From a checkpoint of a small contrastive audio-text model: encoder depths [14].
Rows from block 3 of the text encoder of a small contrastive audio-text model, named by matrix and row number. Rows with one number belong to one neuron. Each number is 128 + 32 x the weight over its row's rms, rounded and kept within 0 to 255. All counts start at 0.
Before each neuron's rows are labels from the 100 texts, of 14848, where the neuron reaches its largest size: "fires on" is the input token at the peak. Only what is clearly more common there than usual is listed. The data: telephone keypad tones over noise or synthetic speech.
# gate: MLP gate (text_encoder.blocks.3.mlp.gate.weight, 512x128), inputs 0-127
# fc1: MLP up (text_encoder.blocks.3.mlp.fc1.weight, 512x128), inputs 0-127
# fc2: MLP down (text_encoder.blocks.3.mlp.fc2.weight, 128x512, transposed), outputs 0-127

fires on: "6"
gate.216 [149 146 173 107 169 120  85 100  98 184 126 174 166 144 137  91 152 152 102 134 173  72  82 128 114 113 131 129 177 127 108  77 114 102 197 151  96 159 119  64 133 147  92  88 165 146  75  89 178 125 141  52 115 108  92 140 170 180  82 100 123 154 130 103 159 132 137 122  81 142 114 145 148 110 174 123  58 136 160 132 135  90 146 104 158 132 120 117 102 121 140 134 146 132  58 181 163  81 143 167 153 100 104 108  77 165 189 131 147  84 144 114 108 159 130 138 153  84 121  99 180  82 157 134 143 176 128 169]
fc1.216 [113 140 148  79 170 149 109 106 121 144 141 179 174  99 185 127 135 118 100 119 112 131  94 124  99 136 117 179 171 146 122  92  52 124 157 137  94 146  87 115 105 188 152  87 171 127  78 123 154  82 103  98  89 145  59 132 157 124 107 122 137 130 159 132 164  95 169 141 131 165  76 119 186 135 122 138  60 155 179 137 128 105 113 101 171 119 128 134 141 103 213 176 122 139  27 166 157  73 119 124 171 128  80 136 163 141 124  99 175  94 106  96  96 156  92 127 129 110 122 132 128  80 155 168  93 120 140 170]
fc2.216 [119 107 109 187 121  91 154 136 124 152  91 113  93 141 110 142 123 131 126 103 118 159  72 139 187 117  76 114 157  97 174 155  97 125 175 104  71 126 163  79 136 122 120 146 122 135 116 107 104 133 163 104 160 135 168  73  59 113 114  98 161 152 141 134 128 133  64  89 150 161 126 173  98 127  89 193 102 145 110 140 129 123 105  87 162 173 138  88 132  91 210 163  85 113 108  98  95 118 185 170 109 167 162 183  99 110 134 163 170 125 173 149 144 160  81 101 139 101 112 111 136 165 111 145 227  92  90 108]

fires on: "c"
gate.85 [153 117 204  65 179  84  98 162 114 129 109 178 121  75 157  92 137 134 131 132 111 143 126 124 123 124 123  86 169 163 127 156 134 138 148 103 118 156 162  98  70 141 131 115 106 131 126 163 124 141 160 149 105 175 117 140 111 129 136 142  95 144  71  71  69  92 115 176  74 175 122 107 143  99 139 134 103  96  72  99 101 112 184 134  62 125  70 135 140 112 111 174 115 167  88 141 144 150 110 124 119 153 124 203 129 152 152 161 143 135 116 189  75 113 141 132 154 102 117 118 199 135 162 144 179  59 211 123]
fc1.85 [109 119  69 171 126 188  78  96 152 137 118  70 136 125 119 115  92 108 126 111  93 133  97 164 113 124 162 154 161  82 137 119 117 109 137 173 174 156 139 144 173 136 114 132 106 131  92 154 138  76 138 130 132  61 173 174 132 127 135 153  68  94 131 144 173 133 112  90 117 106 141 216 121 118 166 154  81 167 189 183 120 102 149 159 132 108 115 146  88 190 134 140 174 148 143 137 142 111 133 105 115 155 126 118 137 105 113  91  97 115 137  63 164 102 141 146 134 104 154  88  50  74  67 166 114 211  82 118]
fc2.85 [141  74 126 118 188 141  93  97 131 103 153 112 155 137 178 145 104 123 100  73 118 137 166  85 164  60 162  84 121 176 153  79 155 148 120 117 130 166  98 238 157 136 157 182 184  80 110 129 133  98 125 143 130 115 130 182 128 128 103 148 147 117 122 175 103 142  93  83 150 174 113 122 116 128 178  90 117  44  83 130 104 146 152  90 106 120 169 110  97  77  64 153 107 101 121 153 114 138 133 100 158 161 178 133 158 102 147 136 103 152 122 194 141 108  86 104 193 126 148  96 141 131  94 110 149 114 139 103]

fires on: "c"
gate.123 [162 183  90 155 137 141 128 123 162  99 186  65 139 155 154 186 163 118 116 106 109  74 121 100  79 134 133 184 121 131  63 142  99 146 141 135 171 183 129  91 136  82 122 118 107 166 139 135 160 102 136 126 113 119  94  98 136 103 165  82 154  39  93 154  86 142  95 182 103 121 136 118 133 136 119  77 146 150 156 130 158 130 158 146 155 156  96 105 120 126 195 189 158 130 142 138 119 120 196  80 145 150  65 170 110  97 170  94 110 152 115  84 148 122 160  63 107 177 106 176 144  97  81 150 161 134 110 131]
fc1.123 [191 149 180  75 138 118 109  61 157 168 108 124  75 101 182 153 159 103 181 140 155 155 113 134 183 123 137 105 112 141 158  89 127 129 152 113 127 162 117 161 147 171 126 109  92 118  93 103  83 107 118  72 170 188 156 125  86 166 140 121 126 117  97 164 167 135  90 161  69  92  98 127  84 136 195 131 114 120  85 126  77 176 107 137 105 116 124 152 131 142 114  50 103 150 165  92 139 119 115  76 178 106 126 115  90 124 160 189 115  96 151 170 134 170  68 174 124  79 129 109 168 111 158 122 109 148  88 124]
fc2.123 [172 132 182  41  53  90 120 141  95 113 166 123 158  90  98 145 151 158  76 133  68 155 138 127 141 136 174  99 118 136  86 123  62 185 139 136  98 130  82  98 126 154  80 125 163 112 106 113 169 150 182 112 130 180 133 142 101 115 190  75  95 157 174 155 122 126 129 129  95 115  73 180 166 112 145  97 170 161 162 138 149 112 110 116  84 190 155 192 135 139 128 122 115 167 147 136 128 116 142 181 146 162 161  88 108  87 146 148 107 110 147  97 128  83 132 144 153 119  88 159 114 100  87  74  96 130 156 111]

fires on: "6"; "*"
gate.228 [100 140 123 124 177 163  78 107 129  93 155 137 130 138  97 104 130 120 106 140  74 189 160 119 104 108 136 177 168 119 133 127 119 134 116 157 125 129 174 104 175 131  98 155  92 126  92 198 153 189 137 103 162 102 136 138 108 126  76 174 101 116  97 136 153 197  76 147  85 143 140 148 163  62 211  75  95 160  81 187 111 106 164 124 132 212 121  47 126 162 117 111  92 121 144 160 111 114 119 123 106  73 125 110 132 143 126 135  82 102 137 112 183  86 121 140 130  99 176 134 158 139 134 122 109 113 200 128]
fc1.228 [ 99 164 139 129 112 106 116 122 140 152  61 144 186 110 171 104 144 153  96  68  74  61 160 127  71 116  44 108 108 155 119 138 158  72 124 177 121 122 161 111 168 108 162 174 154 130 174 114 100  73 100 129 166  98 171 177 141 124 131 179 126 150 130 112  92 129 133  75 153 121  93 133 150 165 176 148 114 138 183 180 160 119 101 149 113 104 169  88  97 107 104  56 127 157 159  67 171  93  90 176  87 102 159 144 115 148 110 155 131 146 120 139 159 139 122 136 155 138 149 143  98 128 144 148  99  72 157 167]
fc2.228 [ 78 114 107 169 139  31 119 174 132 118 147 104 134 146 159 115 163 118 101 150  97 136  89 129 124  96 147  51 118 158 153 154 176  94 140 147  84 114 125 132 176 147 140 115 126  94 167 118 147 223 140 132 121  56 136 138 157 140 163 179 140 202 111 120 143 164 114 143  93  37  77 127 125 150 136 105 141 103 134 162 188 122 146 133 130 159 116 143  70 101 147 113 123 130 124 106 178 121  77 129 122 129 127 140 101 131 119 191  94  55  76 154 122  69 122 118 136 147 130 168 115 107 133 108 157 115 155 190]

fires on: "c"
gate.118 [125 160 107 110 116 129 159  91 119 133 176  97 139  99 112 116 119 101  88 181 199 121 118 123  89 116 120 169 103 218 158 115 103 109  83 136 104 133 193 131 116 155 131 117 154 103 190 135 166  88 120  80  94 118 140 114 158 143 133 112 138 173 158 104 102 164 178 128  98 126 154  95 106 140 120 162  98 102 112  96 189 136 127 127 174  84 134 156 131 108  57 118 210 102 107  67 135 143 200 158 139 113  82 146 123 133 132  80 151  92  97 167 104  96  63 136 107 144 115 147 107  95 171 140 206 146  85 116]
fc1.118 [111 126 166 145 171 145 118 123 159 139  37 150  99 144 156 149 125 107 130 106  59 161 104 170 104  85 159  75 146  64 100 141 155 123 121 130 173 141 111  92 170 127  80 109 110 175  74 215 118 138  87 142 159 138 108  94  77 151 106 129 144  65 155 178 142 150 108 151 147 150 145 135 135 151 168 150 119 128 105 195  78 164 139 149 111 133  98 102 123 117 185 128  69 135  85 114 102 112  85 145  99 126 177 135 149  99 148 142  91 138 127  91 161 196 158 134 129 131 175 128 130 123  68 126  77  85 170 155]
fc2.118 [ 86  69 135 154 173 113  81  94 123 141  98 140 117 134 191 151 174 113 158 147 101 143 129 148 154 124 126 118 169 110 117 123 102 142 133 208 128  99 101 110  91  74 127 176 160 123 106  91 100 120 110 135  99 147 147 122 156 140 220 142 116 143 119 106 142 158 213 134 101 122 112 210 154 107 102 129 114 184  95 132  71 126 121 133 101  86 171 170 151  93 118 113 159 106 117 168 154 121  99 138 141  63  97 102 123 103  37 126  80 134 159 124  81 161 128 100 179 100 168 150 145 121 123 113 135  90 172 184]

fires on: "6"
gate.14 [106  98  91  97 178 189  86 128 140  96  83 110  91 127 138 164 158 103 117 154 114 141  99  88  90 146 133  84 208 164 158  89 101 169  91 163 130 138 181  36 133 129 125 130 105 143  89 123 157 100 163 146 128 146 103 119 215 121  83 153 133 119  71 148 102 153 109 137 135 111 194  62 158 137 194 150 161 102 177  95 155 153 176 151 137 182 101 130 137 124 149 131 147  82 138 101  90 164 103 123 197 126 134  91 168 119 104 147 159 152 125 122 124 116  88 121 159 103  88 121 159 100  95 106 156 133 150 120]
fc1.14 [138 129 157 164 109 128 129  93 107 120 114 115 113 187 140 122 101  77  97 169 130 151 180 111 138  91  94 120 139 146 148  92 125 113 156 136 146 107 106 108 105 145 115 174 118 123 116  81 187 106  85 154 190 131 148 142  73 167  86 141 130 186  96  89 141 131 134 160 110 144 104  89  89 151 193 144 204 153 101 124 134 151 157 119 153 158 146 129  61 115 107  93 166 124 233 103 113 159  82 195 157  96 129  98 176 128 125 161 129  62 176 136  99 155 128 140 118  85  81  85 120 159 116 169  82 133  81 106]
fc2.14 [128 134 156 104 108 135  65 106 159 150 170 119 134 145 110 138 134 108 132 105 109  67 196 134 123 108 157 141  73 173 134 101 150  82 147 100  57 142 150 129 109 194 202 136 147 141 128 112 140  86  70 149 162  97 173 136  60  93 170  59 104  91  84  95 164 167  92 149 125 120 166 126 165 137 166 160 113 171 118 148 123  96  93 128  87 127 116 136  80 125 142  82 128 149 115 136 159 181 158 140  97  95 113 125  74 151 151 126  71 134 206 120  95 107 157 121  93 156 141 144 152  99 136 184 177 166 140 125]

fires on: "c"
gate.84 [ 92 146 134  92 134  76 182 115 147  66 102  51 135 101 152 142 192 120 125 105 140 122 102 102 112 213 102  69 114  88  99 163 115 143  47 210 115  72 170 126 119 136 111 136 103 120 176 157 123 120 135 115 147 176  90 124 116 121 106  91 101  99 155 110 140 124 108 131 103 139 182 157  91 112 132 143 118 184 104 165  88 159  79 141 160 190 143 136 161 149 134 139 117 129  95  67 138 144 192 130 164 138 123 122 167 130 183 125 152  84 153 133 107 112 200 118 155 159 100 123 148 145 131 103 160  93 108 105]
fc1.84 [125 121 146 141 151 130  85 129 138  88 114 185 168  79 133 100 110 118 140 108 153  76 158 182 106  98  90 142 134 116 143 103 139  83 214 127 142 103  88 105 141 120 118 185 165 185  94 146 113  96  99 105 159  92  71 120 172 182  92 175 114 108  68  95 115 118 187 112 107 117 174 123 145 131 149 137 141  96 137 140 164 147 115 119 116  94 153 103 169  82  92 147 173 124 101 129 102 117  82 173 136  99 124 148 134 101 124 109 142 160  71 158 210 182 121 105 108 152 171 118 149 120 134 122  68 119 174 218]
fc2.84 [150 150 120 134 145 131 123 111 148  76  71  90 157  66 144 100  94  99 119 146  76  74 160 156 105 136 114 108 164  91 167 145  54 140  94 111 147 143 151 155 119 121 124 106  97 163 154 128 209 144 125 130 141 115 184 198 128 145  96 128 169 129 102  92 139 131 151 151 152 142 125 150 115 132 130 160  57 170  88 106 121 145  83 176 121 151 153  90 161  99 195 144 126 112 105 148 124  99 138  81 127 174 182 151  96  79 139  74 130 124  93 155 139  98 168  86 156 195 127 170  88 198  84 129  78 129 117 137]

fires on: "c"; "a"
gate.237 [139 147 131  85 138 150 100 149 108 140 127 130 160 122 137  80 146 152  92 196 116 140 172 159  90  88 150 120  98 170 147 106  93 116  91 144 104 159 191  82 101 169 129  89 160 136 166 152  82 155 145 165  79 132 134  84 129 118 115 133 139 121 183 125 159 151 123 165  91 129 155 143 159 135 188 132  81  94 151 149  86 109 129 108 114 153 104 116 149 176 146  95  93 188  88  85 129  72  94 157 102 114  84 183 123 130 162  61 118  91 118 151  92 108 111 162 116 144 144 160 178  26 195 108 141 119  69 128]
fc1.237 [129 154 172 169  95 129  96 185 126 166 127 129 133 136 170 130  83  82 103 173 110 167 157 139  95 111 110 116 136 162 194 112  64 122 124 132 145 110 107 125 105 175 121  95  86 177 125  88 148  79 122 129 114 144  88  72 178 130 101 191 102 143 176 119 163 162 142 136 101 119 138 134  68 143 169 146 108 126 144 166 173 117 208  97 110 133 112 150  69 148 186 111 175 127 176 109 119  72 154 129  67 182 144 122 115 118  93 145 123 154 181 110 113 146 112 177  70 100  89 171 124 129 125  86 111 133  92  83]
fc2.237 [116 134 131 149 106 131 147 129 172 154 113 117 131 124  90 147 103 163  77  95  72 168 111 151 144 140  97 126 145  95 243 220 131 105 134 148 124  97 148 109 157 143 123 117  74 138 139  70 126  93 138 115  83 160  95 146  90 170 136 149  96 142  84 122 156 107 117 162 132 134 151 155  96 128 135 161  95 112 103 171 108 115 167 137 113  37 109 149  90 108 145 105 198  74 132  63 128 146 152 170 159 109 111 150  63 146 161 124 141 180 134 125 144 110 168 165 121 129 174 135 103 152  47  97 160  93 119 142]

fires on: "1"
gate.397 [ 99 164  91 151 170 173  74  85 169  94 143 151 120 120 189 203 139 126 123 153 111 115 127  89 114  63 113 233 128 171 163 137 104  72  93 197 109 113 109  88 157 124 117  99  81 178  56 129 100 146 148 131 101 123 122 150 145 110 131 123 114 121 108 138 136 174  91 121 139 126 116 135 120 119 106 147  98 184 141 115 107 148 126 154  90 121 138 201 131  96  89 109 130  61 124 138 111 163 162 121 128 222 167 122 116 155 166  71 110 120 133  93 163 150 102 158 146 142  99 138 136  85 133 151 139  84 153 107]
fc1.397 [135 130  96 137 159 117 106 145 137 127 155 120 136 144 129 204 146 132 110 147 181  82 109 109  94  98 123 150 115 185 135 138 159 116 145  76  87 147 141 177 146 120 129 131 143 106  95 172 154 199 139 128 178  71 168  97 135 111 151 148 129  73  70 128 152 105  89 125 126 123  86  62 144 163 138 118 153  95 145 177  74 174  52  98 113 142 107 120 104 139 130 119  92  67 191 144  78 165 176 107 128 149 113  78 166 134 203 101 129 111  99 117 151 131  65 137 150 151  92 129 129  84 125 165 101  99  56 134]
fc2.397 [205 155 137 179 106 137 177 100 150 125 106  98 146 139 128 143  82 120  99 152  85 121 104 151 155 105 144 139 183 134  25 170 155  79 106 105 201 159 131  94 119 123 140 158 195 102 122 152  90  75 149 148 139 138 162 164 125  69 167  51 183 103 119 136 133 180 119 112  94  66 118 136 123 178 166 136 132 121 126  97 166 159 113 117 122 136 105 153 113 126 111 124  79  91 154 116 123 100 167 114 138 152  84 137  69 183 125 142 130  83 146  91 102 138 141 102 120 145 115 111 193  84  97 158 160 128  95 120]

fires on: "1"
gate.12 [ 82 130 117 139 141  93 128 159 210 113 150  65 132 143 134 139 134 165 148 147 156 118  57 117 134  94  96 129 104 104  98 141 140  84  79 104 130 113 150 137 114 128  79 134 136 198  67 103 144 123 149 101 143 112  99 143 133 100 149 155 174 132 133 103  97 163 130  75 143 159 168  92 176  79 144 170  87 110 118  94 161 135 153 125  96 107 135 115 180 165 124 202 153 117  70 148  89  91 179 122 127 141 165 203 133 159 183  93 133 141 139 122 158  41 106 129  48 103 144 127 150 126 142 109 175 125 128 172]
fc1.12 [210 178 103 109 149 117  96 113  50  95 133 101 133 119 102  85 144 115 152 112 124 143 120 141 145 140  89 107  60  99 157 118 137 131 153 196 137 157 115 150 130 141 139 110 147  67 178 129 138  95 141  73 127 153 154 138 107 116 132 144 143 113 169 189 120 108 184 185 174  71  62 178  74 158 167 118 124 128 112 124  76 104 133 149 116 121 161 119 143 110 181  99 135 147 187  89 160 121 108  81  94  74 108 107 161  90 150 175 102 120  89 136 142 119 197 161 191 151 133 110 111 124 130 109 128 149 152  73]
fc2.12 [131 116  86  89 171 131  85 107 153 121 156 132 153 128 138 143 133 128 175 131 131 122  43 130 128 115 145 112 158 133  88 140 127 141 100 194 126 134 142  55 180 141 137  66 124  82 168 151 163 151 135 129  82 128 167 115  96 105 116  71 167 125 112 112  92 178 136 103 105 156  94 194 150 120 194 163 170 150 100 142 135  94 130 113 109  59 180 177  92 158 166 149 164 135 193 131 115 176  66 136 120  97  95 114 143 126 122 154  80 115  81 120 121 158 115  82 164 150 163 155 148  72  83 116 171  80 118 118]

fires on: "6"
gate.94 [ 93 130 148 118 136 115  95  91 132 172 139 172 194 142  62 147 170 102 162  57 126  95 155  78 125 107  99 109 143  70 123 144  91 146  82 139 129 146 133 128 164  77 129 191 136 141 182  68 180  94 158 125 174 114  92 118 126  81 149 135 158 188  80 127 157 150 166 105 153 150 173 134  69 138 143 140 142 143 134 114 136 165 121 127 137  92 110 108 148 108 131 137 174  69  99 155  92  77 125 131 108 125 140 144 138 154 144 189 126 130  91 114 137 103 166  98 139  64  88 184 118 168 169 112 158  75 121  59]
fc1.94 [134  86 116 162 161 144 116 130 120 118  96 131 176 158 134 121 122 118 184  95 177  72 152 160 142 142 116 126 166 124 103 167 159 123 138 161 155 149  79 157 151 117 148 103  81 143 132 115  76 187 148 146 130  96 203 130 130  61 128 127 122 131 109 164 132  80 142 164 128  90 198 101  94 106 107 144 169  98 158 158 184 160 140 176 124 143 163  30 116  98  49 150 143 153  92  43 127 177  82 126  64  85 179 124  82 123  90 143 134 139 132 145 103 149 133 153 156 106 113 130 164 128 103 122 116 101 142 120]
fc2.94 [142 127  79 150 137 161  70  85 123 106 161 127 121  87 120 142 106  89 109 159 126  94 116 112  78 113 118 139 214 165 129 106 134  94 175 160 164 106 162 102 130 125 200 112 151 134 119 118 124  59 149 170 113 124 120 199 121  99 114 151 112 131 119  68 154  67  85  82 142 150 159 121 194 162 138 159 138 127 151 127 129 112 112 161  96 136 106 161 107 129  56 162 167 124  89 148 121  91  99 174  69 136 101 203 119  87  70 147  89  95 131 145 126 121 189 145 148 104 103 115 141 133 131 151 190 142 174 167]

fires on: "c"; "7"
gate.450 [131 163 143  97 121 165 154 111 101 105 155  82 116 123 130 120  95 135  78 139 151 162  98 122  98 171 115 117  95 172 127  89  83  86 157 113 116 176 141 129 131 124 118  90 142 107 103 115 118  90 158  69  85 181 185 152 160 136 122 105 131 138  73 109 187 126 113 132  63 150  98 162  98 114 185 151 149  88 152 135 178 120 103 170  86 131 185 128 170 124 115 161 152 147 182 156  93 118 120 119 167 130  80 215 122  91 183 163  80 135 130 117 155 171  83 110 131 102  98 111 171 116 214 166 148 159 105  91]
fc1.450 [154 140 135 135 135 155 151 131  79 124 171 113 115 106 188 133 118 118 116 140 105 125  83 140 124 176 133  83 107 148 115  76  94 181 159 190 103 165 105 197 120 192 138 129 110  79 190  69 139 178 118 104  69 120 179 175 111  56  94 159  94 141 103 149 140 119 139 113  97 101  99 157 128 173 144 116  92  92 132 149 138 147 126 132  83 159 106 167 137 146 115 105 143 165 172 114 144 111 173 111 116 127 118 131 119  60 114 170  74 150 142 157 170  88  81  78 112  84 109 165 170 161 153  98 165 138  89  72]
fc2.450 [159 120 132 170 148  78 168 115 147 118 135 108 135 151 160  78 137 115 153 141 110 105  95 156 159  89 141 183 109 167 106 135  99 175 112 156 133 129  74 165 150 139 139 143 105  94 201 157 112 183 132  94 126 106  97 125 104  82 118 184  73 162 185 166 125 129  58  64 160 150 137 116 129 124 109  94  94 106 117 119 115 138  99 181 120 100 112 139 150  70 132  79 119 145 121  55 136 134 212 114 122 150 157 119  90  56 155 157  96 146 144 137 189 144  96  74 150 160  82 154  98 143 137 104 177 109 100 165]

fires on: "6"
gate.41 [ 69 138 145 121 180 121 138  65 141 122 170 198 136 141 101 178 158 130  83 171  70 108 187 112  73 118 143  70  74 153 159 143 129 154 116 120  99 108 154  89 154 123  88 174 189 138 127 119 121 114 126 139 168  92 105  87 114 133 138 178 133 131  87 131 157 115 129 155  94 117 117 160 141 196 158 183 142 117 165 105 164 137  83  98 160 193 142  78  69  83 122 139  85  95 163 103 156 104 121 120 150 163 104 107 139 158 163 132 129  64 147 127 108 170 104  99 103  83 139 165 174  88 105 116 138 143 106  84]
fc1.41 [183 108 152  60 162 117  97 101 152 190 115 134 114  96 179 100 179 121 120  87 114  34 127  86 126 105 141 109 172 150 124 159  92 103 144 102 135 174 140 162 176  98 176 148 121 124 125 115  87 141 108 126 100 153 163 152  80 104 145 183 106 110 120 140 122  57  95 107  92  96 126 103 110  51 147 138 142 127 128 138 212 154 120 139 142 103 136 149 128 109  94 153 134 187 135 113 152 136 155 132 173 148 124 117 167 176 159  89 121 108 156 158  91 146 111  92 134  78 125 166 166  70 122  76 154 137 189  81]
fc2.41 [101 123  89  83 106 106 103 107  92 143  32 146 181 129 134 137 149 126 152 127 122 151 169  94 141 138 115 110 144 138  90  80  92  90 203 118 155 115 111 145 139 136 145  91  99  92 115 148  77 110 183  78 105 188 120 177 123 148 173  78 139 137  72 168 127  56 159 104 164 100  80 116 132 163 114 109 140 162  84 143 164 148 138 111 207 126  73 144 116  71  99 118 162 177 126 125 178 146 138 137 130 161 191 159 112 157 144 163 146 111 122 121 134  83 123 100 192 104 182 146 141  98  95 135 131 160 130 132]

fires on: "1"
gate.290 [152 110 143 195 165  93 145 107 104  82 179 159 140  88  86 131 170  90 134 224 157 130 134 155 105 142 115 109 119 122 157  68 128 141  80 102 141 116 116  97 186 177  91 141 117 157 155  73 128  82 199  68 132 155 142  79 110 165  94 154 119 118 161 145 158 104 103 108 113 145 165 120 132 113 143 153  86 218 141 138 134 134 141 128 123 109 141 126 134  94 156 113 127 104 168 148  94 111 141 100  84 101 110 168 151 114 152 127  75 114  80 134  94  85 121  98  98 142 118 157 170 176 121 139 146  43 179  93]
fc1.290 [135 126 151 159 170 139 135 120 119 103 133  77 165  91 145 145 157 106  88  85 141 131 133 189 104 105 125 150 124 137 133 119 124 137 122 184 164 149 115 119 128 115 174 119  75 138 165 157 187 155 153 111 115  48 179 150 111  72  77 132  95 139 109 124 139 135 138 116  58 162  91 135  92  78 168 140 127 151 119 104 130 184 138 117 123 136 139 150 113 152  70  48 177 156 183 141 111 129 154  75  95 121 132 108 165 103 151 154  80 168 137 155  71 146 139 103 110  92  85 174 110 130 136  76 207 151  50 106]
fc2.290 [209 112 145  94 137 178  90 141 106 143 114  83 116 109 116 112 140 118 104 104 123  96  96 179 142 125 133 131 129 147 112 134 128 136 122 174 132  92 179 109  94 100 113 169  79 166 143 173 144 114 141 106 178 102 115 192  79  92   1 161 154 129 109 131 126  94 152 113  80 159 104 120  91 107 179 198 142  89 119 115 133 158 106 132 120 141 129 159 129 113 107 133 159 125 142  59 118  95 164  97 180 130 126 147 163 130 128 217  73 142 183 127 147 122 133 144 165 150  94 153 113 160  97 107 162 140  62 129]

fires on: "6"
gate.246 [151 131 124 107 157 101 124  55  77 143 108 125 176 114  97 142 116 117 123 136  96 127  70 112 135 113 154 119 152 124  90  82 160 132 236 118  69 148 163 100 114 163 131 100 106 143 176 139 130 114 157 136 145 105 106  76 178 113 132 106 167  87 146 154 144 139 150 150  90 172 119 213 148 128 142 166  84  76 136 148 137 115  61  83 145 163  98  93 118  97 134 139 110  90  77  92 176  94  99 137 145 144 105 139 166 198  85 159 133 169 127 124  85 173  64 131 180 115 109 145 150 144 142 155 142  99 174 107]
fc1.246 [157 126 124 148 123  99 120  96 103 157 103 129 175 114 142 124 118 141  92 129 116 140  91 116 130  50 148 153 180 171  89 119 148  92 222 141 122 102 164 109 115 142 143 122 146 231 135  99 133  76 126 158 135  86  89 102 186 140  87  95 149 110 191 104 140 135 144 172 130 125 142 227 189 128 162 144  93 126 133 169 143 115 104 100 149 181 117 104 112  79 153 164 139 128  74 147 176  90 116 144 115 123 105 130 156 189  88 133 144 125 108 114  79 159  61 109 155  59 127 124 135 123 116 144 107 104 115 111]
fc2.246 [ 99  74  95 158 197 101 127 120 121 108  96 145 174 136 123 144  38 179 118 137 169 137  42 166 113 137 107 152 135  93 171 110 104 147 188 151 143 132 152  99 185 141 159 143 127 102 141 149 141  60 177  89 147 131  25 115 144 114 142 124 134 132  82 133 134  93 106 125  98 128  84 138 108 128 113 132 125 151 132 162 138 126 154  89 121 177 148 158 123  59 169 167 132 160 118 104 109 123 136 121 103 115 114 186  85 127 145 125 160 136 182 175 174 152 189 132 109  91 127  84  95 159 125 103 145  59 136 136]

fires on: "1"
gate.335 [126  90 150 159 123  99 173 102 142  73 100 166 124 130  77 152 116 150 116 127 140 166 137  61 144 102 144 143 124 196 129 131  91 147  90 134 129 139 144 115 143 118  85  20 221 169 201 114 141  80 161 143 166  39  92 168 121 137  95 165 137 122 103 127 122 163 120 152 116 149 161 130 114  83 132 146 108 147 139 115  83 140  90 187 101 108 138 114 114 149 106 145 117  89 141 115 144 111 135 131 106 140 135 173 111 121 118 115  89 105  80 158 141  79 142 134 121 132 159  95 181 133 194  89 199  85 156 123]
fc1.335 [165 104 207 102 141 127 159 112 137 152 145 139 149 191 165 164 117 122  97 115 153 114  71 117 111  62 138 191 164 135 115  93 112 152 104 148  82 151 152 192 100 159 130  98  71 135  84  96 166 125 182 126 126 108 152 104  80 121 157 125 104 131 157 107 137 105  91 193  78 127 110 109  90  50 138  65 143 125 151  72  62 158 148 141  87 113  97 169 133 128 150 137 158 148 157 139 149 209 164 112 135 200 115 138 117 128 144 121 111 105 181 111  92 113 100 171  91 119  92 146 141 137 120 132 158 146 130  91]
fc2.335 [102 131 148  89  90 117 155 130 132 140 173 116 140 118 141 136 116  94 122 134 123 129 187 166 146  82 139 154 105 119 137 115 126 108 145 105  56 113 124 164 108 166 170  40 111 168  94 117 163 107 124 123 135 177 155 127  99 120 112 130  89  94 192 148 179  45 158  77  96 127 101  77 135 100 139 115 179 150 139 120 203 144 137 123  67 138  96 174 134 142 127 151 111 128 111 158  50 176 188  81 156 139 151 174 120 122 197 148 104  74 108 131 127 148 120 166 121 157  57  99 116 160 148 123 110 142  83 147]

fires on: "6"
gate.91 [114 125 100  91 134 103 137  95 128 100 150 104 138 117  76 130 184 134 106  98  92  89 140 134 127 149 115 116 159  94 127 120  90 101 173 156 109 162 157 126 160 143 130 142 106 123 135 118 122  97 146 146 170  89 134 112 143 121  82 121 176 129 122 106 146  97 124 121  82  86 117 211 105  85 152 168  71 136 159 162 117 129  86  74 161 177 128 163 127 110 179 122 175  90  21  68 128  93 133 106 148 166 140 128 155 157 103 109 176 143 194 146 127 182 125 138 114  38 153 140 202 160 146 146 150 137 178  77]
fc1.91 [ 86 107 124 129 111  91 130 150 141 112 126  97 193 120 112 142 137 133 100 154 107 155 113 114 178  80 127 114 173 145 146 139  89  95 171 137 105 128 156 138 136 165 142 114  63 145 114  98 117 108 145 163 169  73 110  75 154 156  97 109 174 103 151  89 127  80 115 137  88  90 129 188  94 109 146 155 105 130 149 181 140 140 110 107 173 120 137 147 111  77 175 151 143 156  38  79 166  75 157 140 129 181 155 133 149 166 116 111 156 127 203 132  91 209  82 116 140  59 108 149 179 140 155 187 118 115 121  85]
fc2.91 [138 152 136 122 187 122 124  56 140 184 111 121 186 146  78 113  94 152 108 133 143 143  71 155  90 168 135 137 139 133 183  65  85  89 217 132  96 128 145 116 177 124 111  79 159 113 181  74 142  73 190  98 116  61  77 110 155 154 129 122 160 117 103 116 142 132 115 143 113 145  43 164 139  84 135 157  96 126 176 142 119  93 101 107 159 175 123 151 139 116 156 140 175 145  89  94 139  74 147 124 144 162 132 144 118 178 112 111 130 130 185 135 118 154 112  96 142  78 129 117 151 150  95 141 134 130 157  76]